Weights of a small segmentation model.
Training: adamw at rate 0.0014, batches of 128.
Data: trained on rendered scenes of coloured solids on a plain floor, 195000 training examples, 11.2 epochs.
Rows from block 7 of the encoder of a small segmentation model, named by matrix and row number. Rows with one number within an expert belong to one neuron, the router's apart. Each number is 128 + 24 x the weight over its row's rms, rounded and kept within 0 to 255. All counts start at 0. Numbers have three digits each.
Before each expert's rows are labels from the 100 images, of 14976, where the router gives the expert most weight on average: "responds to" is what is common among them; "patch colour" is the nearest of a few named colours to the mean colour under the peak. Only what is clearly more common there than usual is listed. The data: rendered scenes of coloured solids on a plain floor. In brackets: how many of the 100, against the usual share in percent.
# router: slot weights (encoder.blocks.7.mlp.router.weight, 64x256), inputs 128-191
# up: expert up (encoder.blocks.7.mlp.up, 32x128x256), inputs 128-191
# down: expert down (encoder.blocks.7.mlp.down, 32x256x128, transposed), outputs 128-191

# expert 7
responds to: count: five (61 vs 20.3); yellow object (56 vs 22.4); green object (50 vs 22.8); cube frame (28 vs 11.6)
patch colour: brown (50 vs 9.8)
router.14:131081110140121075117134152130098109146132144152099090084125142161126133165137165123099127113096131148159131143169138129073126170140134132084120148117114080111150146116125134101139117131122118
router.15:126095115157123080117124150146095097145133146154110094084117143168112140176132158124101125123100128143148130131153140126071131155144136130084130146128110079118149155122129134107140123134114124
up.0:104111147140142140128109132159114122153107152127122134131109092166140099110148124102146137142151124120143098120112088172112135136129151136105130107085122135107122144144107125089120115156160103
down.0:102127134141122112153114140108118162117124138126136107125124138105133133172115118136139132077120146152131157137125147121147126107140099101111134147139123147149130149107122131137147142095163188
up.1:101092111129144131089114114131126129124175131129118155141122150133139156137116099098122141120144111147110157135113109121122128144118154135116133145170114110094165125111119112153144118119113123
down.1:146112136101096119131166145120146136133098122108095100139143138121160105131119154129089143127137129108138124133112101135126144156158106125100111156107121126119108095143167157100108112129131133
up.2:110126102130127126101132106100128126150159130130114140134109127183121131130143151113102146155169116139116159118126106139136129131131145146104194141187130145111139141120140126118147136100083101
down.2:130119156113119105145159157146155167137133114112085123128148135090140126117123119109108130086118116108138132141094150132138143152160131100100070115094124096126145099150154142123083096152156142
up.3:099158124156138128150135163129130170105098124134133155120075128173103148126144166094098115158118146090126117116182132150128167107168152158152164143153111086118151160137116102105132132088112133
down.3:140115102111137113129112132132133149138154136134110134147167139113118123135115093146171115104148101145122167126075115117151093119128073091108098087122176174118125084116138109150146142125147122
up.4:151095188124121126144114144102129120126117121135125079135169128123152100110104111138145124117105154130169123120088172138122111172103097098126129111066097158186105089135150140097106094107130152
down.4:094154094138123123113127144144121120115105126111175139118085133149092132162163141149105100144118127136108120137152102102130175123139187151134117160169159117139135200111071130139146157150135124
up.5:118101155101126163136132110156134132139089143131151085112138130119136060128152087131123116130121126124143131153125123117127059135098132158106080133078119130102102150138130145117142116181166067
down.5:124153093159134101118102139091121134118155141138122149133151096117119149114128151155160160100144139139147132110145141144110172129127139109166156097119145138151145131108141121152116155107108195
up.6:137123116083143170123108089155122154096117128092119176156122140111090112127143155143138097072152168135121129168124105101131087088154153138150141140153158105123161138120167121168140148124145104
down.6:129132147169108100154185155123151123118156107143090136132152119121165158135107116108129166165131116133132145108179131139102129136095102116146107139092133103108122112148109138087132116105135137
up.7:126155110090130190142147097117121134122100111088108154143110130103086147103159159159159128094171172157103118124150127097118139107156156152167149110145187104154156162124093130144131143148128125
down.7:132134158180146085165128172144124125131151140134125116120152111115145146127094115078086130167085121131135164148144121147126100143068110097118084138094123100143118089148135132140106091119135149
up.8:135128106087124109167142151105118095152155127134112118096094121124156115143116122132172132197115129119158103158134087112107179136107101131085091089119095121177087186139120164122161127105113104
down.8:137123155205174119114107134139119137136110161127190107105152103137113120101126109128102149093123125125128142128134152128154120102113195109164135128138148140150140117149111116149087127160124140
up.9:105157137163139152136094113104074117103147174100160115079157144152070124154131117156140106150113121153107098161153114085105134130120085152119139126155108114131141154134148075136152168112075132
down.9:097126123127111123117113142096093107122154185113164097088133134157114140138147128139127126122122117161103123156122120068149133138140134135119132145139150101144124161136142147145146135122116095

# expert 6
responds to: count: one (93 vs 19.6)
patch colour: pink (57 vs 16.6)
router.12:139114139133143123154104160151093154124163156106123109103124123137118122127097141132132154121095124108131143144152128108184163152123128140115131192113105114113118154112160152127127110164141132
router.13:126119090083129111135160117121137093114118126167122119104115096121129098140137127160162123101125106114138124147113116148038155121103127121115105132107121117106139153100148175117119121145133100
up.0:149087180138156126126145148131134086132138117142148100151164148112163132096106117136152147105141090101130154140111126147118163137136139129138146155109147090104128055093178130127117112124145125
down.0:097167107122111104119114093106147172124107118143116153123098100113130098130140106129121092140112148121139128120151116114130134132102130134101123111141122156137128165125073106133114158137156122
up.1:107153133123137151135110075094078091151146144114127140070127135122084121148152149146117117171115130127130110140136106090111089144123114150123144117125130120109133122142092096137149166098106148
down.1:105146133088115195148098104131097072118112153119129127108139107106049077135118143163142108134130121140160132129139098108097109139110132115122127111130093108104143137171139130139135164094128132
up.2:102134144175147110151118147136144158160146118116144150151124115164136155134138127126115156129125140169067129097054138093139126126159147129131113133125110137159141116174082104146113145140136166
down.2:128123116086075164105141106121117094058097139124117112136177134102089105127109134147130124130117109098163149162193124151121143142077080136125156127125108098088151155131190160106145133095151102
up.3:093148118153076112144150126138134157141164154129113070115168167183119123173157178097070101125145104170175143146107151130120095120138130132154152129150116124157144152154124136102097136085100108
down.3:140113135115133145130090154152104107124094084118143159144113110065127127100091119168175179136136165103096118141144136114102152136121135118107136136117122127083145106110134131146153122161154139
up.4:147120065129155119131124117085125136150129116123139119124101066106166143144082080153160123155140130140099159099115125127131149160099115101147093113134126143121069124119062114158145127163112174
down.4:111133173134137138134161092162113127110118133137113129119176154185091115147152173100106117114105127128126096140169124116143102110149104177109149129139117108141180143122183140091137121094135098
up.5:123084154127117098118091156169138114070156084143120177148107160125126139135114150142124122105138140103123087169140146146123140089155096169130133138124133135116161162112179125151167104155175133
down.5:133144124137113141150152111108150166180109175115133094126111087126164120099151109133127118127134112152126182099096112121150109151108165085130114139123148133125062103151068135123086162104111106
up.6:112109097134130094159131148151126101114130113136157119140168126128171100168080087089117128105126125121144071128144111121137127112106120118088137133123136149133116125120134124128141123167138105
down.6:144153163125105148089145082114142140123113155134104139133103141119102153092162149147129112152125117134126176103119129136129133138151148139171133148118118112110128143113121107130129120092137149
up.7:101098139106146109120097107125132163131164115136115108160129184175122189137097148115119120168158127170117138149100140118128127117162095137134131127105123170115135140154083128127133168168133151
down.7:142132117143083163128140165122125083121087150112121143107137069088106093140153125159106168084131118111138129122140128129132148157092153104122123167158130125125131139149170135145109107082120114
up.8:098138115153138126159114104123128127149128147111124102117166118184119122150116156087099103141103125148144159129098114095146075145131130148097182101122081140137140112157069125084112161113089119
down.8:172112112092107141098144139134116099110120124133133152118131144082120134136111133179136149124130136103126109133165139137103169129126116102143109169144144097095125163111184130150145112123150144
up.9:149102130093124129109083137137135125096126103125109118144103139151151159155076060096146090138163136152153168139100160173124141106151098117143116159126140143113104149088146129129147122143131165
down.9:121129118148099137154161141133171145170106157140141141124112111091126103100142158177114144106086119111114110083148087089141113147099168132121134137137130128122119119180093148158094125106147105

# expert 12
responds to: count: one (74 vs 19.6)
patch colour: grey (100 vs 66.4)
router.24:112106156147094148150125145162136135126104082126136154120116115103158180099106136083109085157103103090113146115093112147139143111156121084118105126130133124078101140139106121109125139159119137
router.25:115111129125113149091129151127085109159161133134143130078114095182120099126113164107118123107093167158167138142124128136157108133163085113145084160143131140156136135098127128071139165124096143
up.0:128157120103170119095116106106069141143148132134169102128122151165115146174143076153142150139129133129140121143143127113129118118142107115148101127092148111174158130131162117133157132139131150
down.0:160110181167118125129119134133180151130139111132132096142116138105156094097134155093126150121128096113113129101096131149142130164138162127112134138145145156154135114134120104120106118117104159
up.1:115095131154173101143121135165115145133133103139135175159113100145122163130090149088156108106175127128150155103100151133088136115121124128166092142110133128107131098114114111152075140123176140
down.1:192172125142129134136135105124118139141118117134121120132131161104135100125172108124106179118099096138138109110159126146136096116106146120109187116139120137183125126155135094095127091090083116
up.2:105134103133138104131155123117156151093160155183119108079153125152112067118150133125115184135126155144119082133132141120120110122108147177109141153160129105130135139112106185146106094109127126
down.2:146115159086117149131119128161124116137105095095104158190137132101103186115130124117111111148158105113156182171101147142131124119134150119140116079094103133106106105140141105153116104160147083
up.3:120102137147134137132082136123115132123136109128139138180064158128126143123112150124184078096151112132090131138121093153127151130137120147156132148144161121115128140065131086091127109124182119
down.3:125140129094126112150141118158110117149116156145137145074140104131137115129141092152073163160108157146152104122135146125126146115110137113111145097099114114143123142197127139122154134141111107
up.4:097133109120127140126092143117143129085131121171137123142110159155130108118146152151162108106107128128099110148142091131140098134124113153160159138126134089100113154077112133058182103145181113
down.4:147111145102137127147146122158101085165124166111121153104103102121116135130100113137105128168136162146158136133131163103130148147134132081132076098091112118147117146173101135182119149138119126
up.5:141107151129133109130132108177114143127107079111102172163136082134138135121126143072130076078165130139142114133119140164097104123148156133151125098116105139107100134120073147130088150115149149
down.5:153160112099118119134142124106107138141147146128110118132132145097108142091152085154119213140092111137112115115151124155126124118098123117118176128144115126116110123140174088118113085099105108
up.6:127126151156132115114169118128148147129129119160097137127150108148141106123160151113108186115157149137136100161114130131108113143128147200116152147164131129131135116143062172160080108095127118
down.6:177135160074120148140142132165129122144124108098112144163167152130081151121138102105104154118107103126158159125122146160106110101142144089123155089118106137103118131121191103098143117186109105
up.7:112135119126136120167124128117133143122145118165125131122118146133139104122166149106150161119130149121074079146121092106128137133123140178149150118164161104110141150106058151138126089129140097
down.7:132102162105137121133137113210119091115123147089134145128138127150103138105115100116119123157132119127168178144139151158119116117129112118099135089099110122106117149148145133078136142161144117
up.8:157171139080114107142152096096109099117126149118143101106095172120124147135138080112125151155151119090110115127118098083159161113122140124140155106090144131152154150139143146213144096132141107
down.8:104093114164143142094098143137140150093169124142149112122146077169127081121133170153141112105094119113131155131124149134121128147137114135098105162165132139114146111125161127082126157151120171
up.9:084130136189104135144092125173151135100133180107141133139149137121079107109146161124119109159089100135112115141126135134124069110132118126103108124140131149139168128125093104073186078131137164
down.9:118136128094104119139129117103104113158100126132107157135126118112146148130100095132131096154156172128110168136136149112142146132113097126160108139100115088092088127099117148157127193144112113

# expert 11
responds to: count: one (63 vs 19.6)
patch colour: white (84 vs 2.6)
router.22:130106119119138147134103127137074134104132147114142133110095124135103127171154122124146153108096144134135134158113108095193148126110118162158112145119149104120124117123166139129184124152104133
router.23:138136110099162141157123110131132110114104131125140130092113102127114105116112100148175103118132092107123139136116124136056136098113107127101117136119107087116130124120144169104132099153111101
up.0:145143163118153135126094132158145127120120117109157138152134151154110113088138102101144101149143152140155158113140162155130091082122123120136142166153107140139144133149149122119160146137129119
down.0:132106056122096125155164117125126118137128151117132112088119102107123127131101162142108159112104108110110135115143055081134159177135120123115115101127125129100096128125108142145099108118107169
up.1:129131124119150154117132159113101094120136160088166145107124106126086101107122079155162123172094151149131142110117146117121106117116111100119085166128138128184117121143142118142162132148138135
down.1:127146138123092106132131063143167146158118097109119099154114174100163146103159160090119156105154095103100136141131106115147127151165143157134158090141125116135134131113130136127124128114112123
up.2:137102098141113103129131152132142157148112093095132162162118117124185131167099125075167134094169150124150168123112157139131076071131105125158091139142142149152127106085120095128139113156113154
down.2:123128117097130129141141101135122095111142177165136099102145118154099112103122159166112105147091108136111127100160070098126178179134134125101145113117097094092132138161129161107122119105134134
up.3:146173114109139122132129143129090097146129147129152086078134116093108098135135085160122145185092106112158160099120129116135150167114129080102119137118101114135114105169142116128122136134109131
down.3:113119144121127125130137100134139138125096078108120174168099144146150175100149149100151109101181132105097094163113149142154111114132127186155145122146152137140161163091121144144143120109147124
up.4:152097174133121139135145161177152149119066100100147162166145155093124151083165152106137106107127124133113122130121150113131125107139115144154115134132141160132107115130143115141152144121172163
down.4:118119061118129110108133129104100117116179161152103091081118095163143097153064107145124131154113140121152156115161075135123151187123135101099146120128087112100124141128114143100116130138103131
up.5:122105113149122109125149126133129118180101113115141148117133076110187118127109156125142100098161109189126144106108123109146094157133106154135094127098136144140127120099100115112129135125105146
down.5:157120106110148131134114140131118149084158145134115097135135158166097131145129110130119126130100168090137112132147120153122174100141131121115166110131100111120145150141163142134126135146138110
up.6:144126129095090099111166135125128147116115138077128110125113161100131136136145065113101115130101124114128126134134129139114122119127126082112108124143158136147091144164140144170150131140157115
down.6:099149143177125166127104135148142128156145124153131134137124127124122117098145162117162138127148129145110123115112145092136115113157135159157140107122144120125148116102120090125109112116107150
up.7:112170146158123132155128104121149122134117149119164081135127142178130120122153120089091101155151122142129188099129156126134128132156127139163158145143092158119132140145091135109106149093066150
down.7:133105072093112156134111174145118135125131091153115181112158121072098127127111134145175143070106155109127098145144113106102159116069093102092095116134132109088146140113165132125124113142167133
up.8:097125110157135104146065095129156151090161121141109150147080142172107155145135172103131128114133148131111099138128163149120123091136133166135164125128103178098162166132125129134134127127091123
down.8:140129130099104160120176170102104113159103140124156109105175100078123108123123109163106123130135135136121151122125075104117110117123127071139080151112149082121110103140141144113126127113160128
up.9:086167124159132123166116091122121122164142146138133105120113116128096110140117183147128130114119099158141129117111107119129124148132161173097174119126127123109153159117117128106096129130095125
down.9:153098126120130153105130171119103132116096108125117160118168138133131144165161111145119121120149171107125107153111160125118116085122101093156094142101135132142134107126159124146153137129133112

# expert 2
responds to: green object (50 vs 22.8); count: five (42 vs 20.3)
patch colour: brown (41 vs 9.8)
router.4:157088113147123102146137121134113103147147135175115094080128130118101129147161141119102124113106128155132118145143115124051141157133155120093101155131134069130129136117142126112140110169108118
router.5:143083126131145094136090170160104096150135142157133098082108114144091147129155139122101117119102156125145113159145162109096147140161128140092116143125117094126139165113143142121143134161132128
up.0:132158121116164144131127112126128115121097133119124151136142157173069076108164185153126123104128177142120110149170119115131124144118146166110169101137118109121143160172115113116122158135109113
down.0:128127150137127112132126120147141139122147148134104132127151126057138139144115095124141142141120101133126135105128106146135103107140104121143070137129143141148127100066134110144138112124125152
up.1:132124086105128138134077076120120118115134147125140083151135152079139137135099118144153156101158097166109157111118128135128185124136130112128100158172155121136147111078093138151168147120124115
down.1:124133178155116116128165196157111134148109122111113138120112083180128127122148134080050124157120148101134097148117140117120113144107131125107150104096091130123137124188138124123079086131140124
up.2:136113118100095151170078106082120122098170141125114140108141113119131123147135114155162136128074093098172120142082131139126113152114107127103119110090113135128095146146155142103153124132147147
down.2:111144139135138107110153142201110121156073133137144116114139143115127109116142156114110119144180175166098119110169108122135173142083155124175148123180122131131157126140124130095099124133097110
up.3:141134150083113177115124123132116106096141150107130101112137111125144135139145085159147134123094111131162099168076103141126105149151107189138097125085148124136119151137140161135134130166187113
down.3:108124139198108094150122136139103105140128129148121129119107096137101138111117150092117141147129145134107129129155136107123161130069161083164134136161092123120106131151126096109096143130081153
up.4:161121124105151115107129135143120103101120115128134076121122116093142140134162077171136078145088117118133133124124121156104129135120110133152093116094131161140088120140145161151142161183170133
down.4:093140139172098131124132137113093137110113141143144133118114091176118127149103137092127151107135145134117121145101131097128136113128166127128151151131134130120132174151118093090096129095106109
up.5:142124140139154114132132161190122112138156128112096130120116102100143111068156134131150132132126154092124108132095117148119122106106136140160144118096078132098160114141113133106139111135155131
down.5:107107094115140105115143115101118134113113157140152107114142154170108133217125128159121141107147142177148168108139127109142138143161093129094111133111164150167140138119118120133131166078140125
up.6:138167151131172101123169127116114116162097117126144145136115114187117133153152174132104076146132140137174123121124100129146134107133108145124192129139116123159109143168133127138138159130075092
down.6:135100100110126150106109136123166131120135122139110133117149150105103119103109076098175190117093107111092127133145181124142119118142170100117103139164132128110133084095146108153135096159140163
up.7:114116166162121113114095075129132105125104109151144138162175095147149107077101119089123118097136112134122120098167153156133116096139150111099190136132129097098152062140088116125101132148148136
down.7:161147081067105134156181152121135130115136130103114141106101183115115115194140124169144138140120125144145132107098111124111107143138090129133053140118131151113111190091145130150173159074104132
up.8:133130152114143159126130154147132116142135138111106122116124100114139092088143101163164162148117133094154083149077128150108103127089106144148096126053104117128152133120145154124114098157178127
down.8:093140114152137082114130110133110135114145172139157103138116132157118133142137128130105129115136131161134171113136124122133170132153158113126140123134122146158098163141114109123131161110115141
up.9:092149118153137152135108108107070119096144178096165115077156145162073122151133112165131099158116125154119105180140116086131136123122097155116140131142102126117142145140139080124136163109090141
down.9:099149110129120128124136136100094098108162195118158107087142130165112139162146135160123104145110127152124117161122113082140152119149121137114130154147104098143126164160140143123145132114087108

# expert 13
responds to: count: one (41 vs 19.6)
patch colour: brown (33 vs 9.8)
router.26:127087121175139121115137143111090110145142175127128092102132138175109147153119144099128141131113158160124127138155152125084147152145131129117122138128087107127143159130123109123125124133100146
router.27:118113124179148088126134164155132089111118130147134131075122101170119142131144152134102141123112137147139105155168167110101122148147120158097130133132131112090143159109096129127131108157136129
up.0:126094106131146147121140110110113090128154147141099146127128100102130178121106074093163099138186088132081142160174115118129132100147133130132094124127109131141129149132093135189123145123130146
down.0:132127179140129080140112141136129151124101110115164098137149147146130116127127157125090150112076152127172129105103132155136152141126134122114185164129133129115135110144168145033122128113142111
up.1:141102092111094129142180131135139116152091118122153061144128131107153106122098122169170146118130138141118153086093112142142103150106101101151107119089138130101116090103130140127128105172188142
down.1:133185138157156151142090103112104099132150147153125126096118094144060144137162129132101092155109122107129116144167161106089144090112152153137150140157109076136130167133119118139146138101067136
up.2:118129089122102147150094076118110122102147129126178120141138082073120133163111118138158133134106104146146126130123152130147157104108149103150102160083143130154116150110127120143117142130153131
down.2:132158173142123108100146157161096129132121123150090132118120143186140121126134140105119083165148161123121145133145091113142134170101085136110156102178078143131149126144122114104135116138103139
up.3:116139129178140138111128114152123141120133157131175109161138125110126148115152063165123127101138141134114121119161152177142142152099146125085146120118107163118129139143097085112129129150161069
down.3:133143128112117107109142137138111146103120164112135133132128140140107139167123120102127075115133162155129125129109123097143150151145092139134136159124131112145147146137129099119151141144097141
up.4:154121145144159140119072141120137107157146147130094153142114150125132122173101160110123129163114125113101104130109126097124125165084158186113129113163109124144153116116147144099147115158124104
down.4:091152147104105061124164136147120159110119116105134107124140113124167130128128089145139113128135118117159156109131124161137154112168081097108133118081137140142104138133123151142117124114171148
up.5:146123182152185156094086125128141129131127133158096157124125140191089113129138161110119140107121151117137088138149135125118076155158124181123169138166135116120145122147125138119116107128114120
down.5:111127081087090088150178123116154171108114110090123133137130138069179129140130107156147165128121106143148158110107123151139148083134145106115098129063163154113109117092128146145138151123155131
up.6:116155130160136146142110107096073119129140172116147120077131155141084121159130110127148102150118129170118086172146108102089152141108084131096118109158105140140135165152148085113152151124069138
down.6:131137119125128129121113136109095142118147191116157096116132135137095140182153116131135097130130143154119121154127115085127151145131097143112124167141146106156125151140149127143164140136082106
up.7:114121105100149131163148125147125130155163126145145111122122061095143163099107086136149121187113125134113107121128108118128183132092159147144129090134103086134120172136092151155092120168149101
down.7:126123150174153125109087141136104119116120162130136092119135145150096086182104135138149139108149099117133158133123140132125080090119085098101115183147139161162137128134167132131144144086110173
up.8:124117108132109148146171139176125125153117131129108110110101113142125177152121112141132135131150147135093104118088111123115104142169128141164162159165167128127095148119094130155097119168127160
down.8:131134124161131091146122106107143128096134120134127118148116129120121101107123148125137121159110094114156167146162147130129121100089139129113109124078124122138151130157169152113105101096157091
up.9:113167086113089137148145085126121142154123126099214087124134127084129129113114118171147183136145150193171156117118131134142157122103145106115105166109147128143109133121096109145107119145138118
down.9:144139132148163133106096173157102087122125162164083138112127123152117104140161139113123087133127131102095104144139118114129112144109124141134128088146092127161161121127147116151131151124103138

# expert 4
responds to: count: five (64 vs 20.3); blue object (48 vs 22.3); yellow object (48 vs 22.4); red object (46 vs 22.8)
patch colour: brown (40 vs 9.8)
router.8:134066127122152111136125167136100123126145131153097076091144143127114130147134143134129132119123159136147125135156106117071123170142135121101124128127091085116128131129146141120152123144122118
router.9:141089103142141089139131136121088130127139144151113098083134139147101128162146147126109104096106135141144118154161103089073134160138133121096117140123099097110122150134150142118128133140120111
up.0:125093107112144168114080118141134080137143133119076129125106104119125150127122077138124125135104105144132136153061103140075134142123119117108108142114122121102118119143107147105142113165144120
down.0:113117163171122102139154159118095166113129139111135116129172099112162108150096151129107129094166169113151116127165108113138142144139147149107139114103128136141142146155157137126113135113136113
up.1:116115138158098122160112115133140129120161143137103086124134136135182101097130119104156156131113086128160089112100130145127162159074110175062165128120128130102088095096146124069117076142154105
down.1:106120100099112113097136147133141130119091165129126124141121126140091115155147146174127103124171179139106113121106088096142162119185136092164109123126091137132162174124087139137156164109120132
up.2:121120108154147131139108111136112112120137127101117149132104189105097148088115192087154096136141099092084132143142142129105169104122107124133147116180098127094156139134130122109173137112104191
down.2:135105156112113138142146156142161135116110132107099115152149083156133116160120095173078107116115141165176154112112127122141082118109116128087119172086172142129107096146129124122134116146147088
up.3:145120106098157146131110141130133092143122142111102121114136120126161120113115106147136148122118130165154109118071121140108125177119116116093133108112121086145118113143119144092133116173152109
down.3:096115160193115111095151151130091144117138136132155107118147120111131129129112132124101142120130137106140133154151125119116178098151147138135124124122130147121126152128139149151094134106132149
up.4:125087136115136137119110144132140113128130133109091136111123081158172104130115114151124133121122134127170102124107125119124131149098136127131145107102084085124077130164117129103098137167145119
down.4:109144113123128138100128140131103140120138126146154121134181155101096138122118154161136152115126139116131133138157121131114172125160114132130139111130161145111156141076140151145127136116132155
up.5:148097122127173119118134163137137102145115144107099136101122093126154113117093133150141143113097141149149077096109119151121113182104110108101133105112115114149100122140108135106132115173160110
down.5:099128138170106129131132135135089139110147161137169088123146136141141126151143120136125129117144125122101151158135122095124178081167142134135143150132132138118111152107135145122120132088117142
up.6:137111123102163122116116127168124091142108131125101169126104066081131115142107122155138128088087121131110057127098092127119126126119145132089095130127145117100092161104101139119130104181177123
down.6:119117131190110123166142134103102149114156176130144068121149135164175122169134113110144143107152132144126150140167131129122143106144101126141157140107099135137127128135134124115153114085119139
up.7:105096132088118126119167095147124128173129146160138138126111106081183145158139084148146156107112135149145116112114084122144156144107141106124119129173149160092084142084094128145122133176153070
down.7:143141101172132119139105160099142108141123123105109101119112134177097124126109145105118161126154115109100126125126181148124097119142121107111146138119127106120164130132139136105137105089126170
up.8:119111124120144150104105137159136106127133129120099101107135114138159129101145096154142126109142108163172120116070158149096112155117099123107140131113120103109107113134134144082139104172167133
down.8:126132133136112123120125162103102147096103127128141127144165132106114116139088145144118128133130157102127123151143089085127198116150148138135129118120102153120139145124122157163090139090135125
up.9:143110115162153110136127155130135118105114137126090104110119090124160101107136103146207133102124102130136077067110156155119160148107118128109160128128105132094061115137149121095131105188167146
down.9:130141135101102163109131143136123102118120138134144131140149171154075142181137147148090107130149159137127160161119098087132147113150121121130117143115116148111183146093103143133134129075150111

# expert 3
responds to: count: one (81 vs 19.6)
patch colour: grey (100 vs 66.4)
router.6:134092100168139151148128180161117136120154158082137149135162107179110127102097126141114152147100153128153139144106147117165111127095122127126087095087081146125149113125109122110113117156129187
router.7:140134106130139108116128109087139120121156113180103114103126138115131121133161129123125166085109095144154134150143108146051150162098154119102115102139140101113126132139149149141131134118131143
up.0:129153161120128123101166096099117100099121100124096114111116126163157157134131084081142090135149114122114142155110126126129107121165103100122150143142159139121090132163121134146148137129130103
down.0:157127142113144138147132138164162134180128133114108101119152143100096097120131151156126169105102115107142120096128122164135106146110147133159112129136106118150152139115129129104118135156115126
up.1:134113123140135135136120154129136149170127149128066136120119084158147147114130169083106125150189130125169163091085106124134153186110158101168130096110133102153117130121091102082092139163071152
down.1:134126109143143141143110111116126128123127121143162136152126156112112146150117140137132114100086145115096108109166121132120107099132106160098130153151117130110126111099172151127169152111160120
up.2:088123146139118122066149088088139129077132128145120154127116120113144168154135155151146138119140136112081117138105126131139166139160109118162148138144137148071115151132121103163114148125140133
down.2:180159118098129143173136123155117092168108095103121062131139117150123119126145101128112132129110108138137153110156150135122098111101114110117136147138130109156139103106150145096172102153113091
up.3:163152083138142152147122155113137117128167130116164105116119148141135125099123128112124172122117148124184119161137172125113124068067115129093110146098085167132086127132158142120146148138124117
down.3:070103150121122120093137170145095126118128185119130164112129106121116132151110151123118128151145174144092095149107114101158150175148132123136095112141153098142135139156099138150130106142144175
up.4:117152151106125170190111118125146122161145148105072147145120131175123146118110164129134138141146126092132135119095114116129105165124144108141171107119138120130140115142101129107120134137096147
down.4:133103093158134099093108164140143121116153110137145146135125127108131136139141117115125132111105153122134123101146127152133126115111117131128092144084121159131105091111197135122127138129189167
up.5:113134101148143087084147122100113126151124123161183028121155150086166141162117061159116153130106114113128117149176164116125139100139107108097117150126159157079087166105125123157112113131128119
down.5:130143132133133138170155136142142123109126122075088189109125102157115112113159163115159113158124116115131144145105116143142129128142149126109101106166083115155192142148117139122140127149103113
up.6:132173135118133134154137102141136140142123126124141129157111144112075121117162115197130124121137126077140120131120133135128109144093153150170138115151087106142145114132214144119139089116151113
down.6:082125130119149111098103164132139112092136108115156131149134133143156116141121113094137115130123123149110124116131126109125144080165113131084112136101160139138113139111066131127073141127122152
up.7:152156134124129169163094135126153129153109147127125128128117108108085088088158116187129146134135145118143141099124134154132091131106165121154148113157091089147130089099145128115139124120090121
down.7:104110097136136119115126142136113116115148113116138185158120124142132159161108126092122108115125125105130133141110147133106133085141102147111091125093149184098133124131137108133101122109176192
up.8:108115126152114079096122130128107106099123109132131096095133130096145150163121114129129120118096110102084121131140151109128098129168080148077114163123121131087121130126118121157137129144188094
down.8:139150151122118157168163111129166121143126154122119112133164096140144102084161120157143134147127119149170150128131107155132130141101162106142155093145095129158138157161115153115119132121075099
up.9:130171103137123144115138130120148169139126136135126064111176154137135131123130083190099162160131148130149152100163163126125172139097139110093114137084160120122132125137116128113086134172073128
down.9:126114143120122126122116129130112095092136152099142209138079107139114120149154172104148124137124115125121106157099117147127087111165124148138119105137115134129161134117145137140174124120156155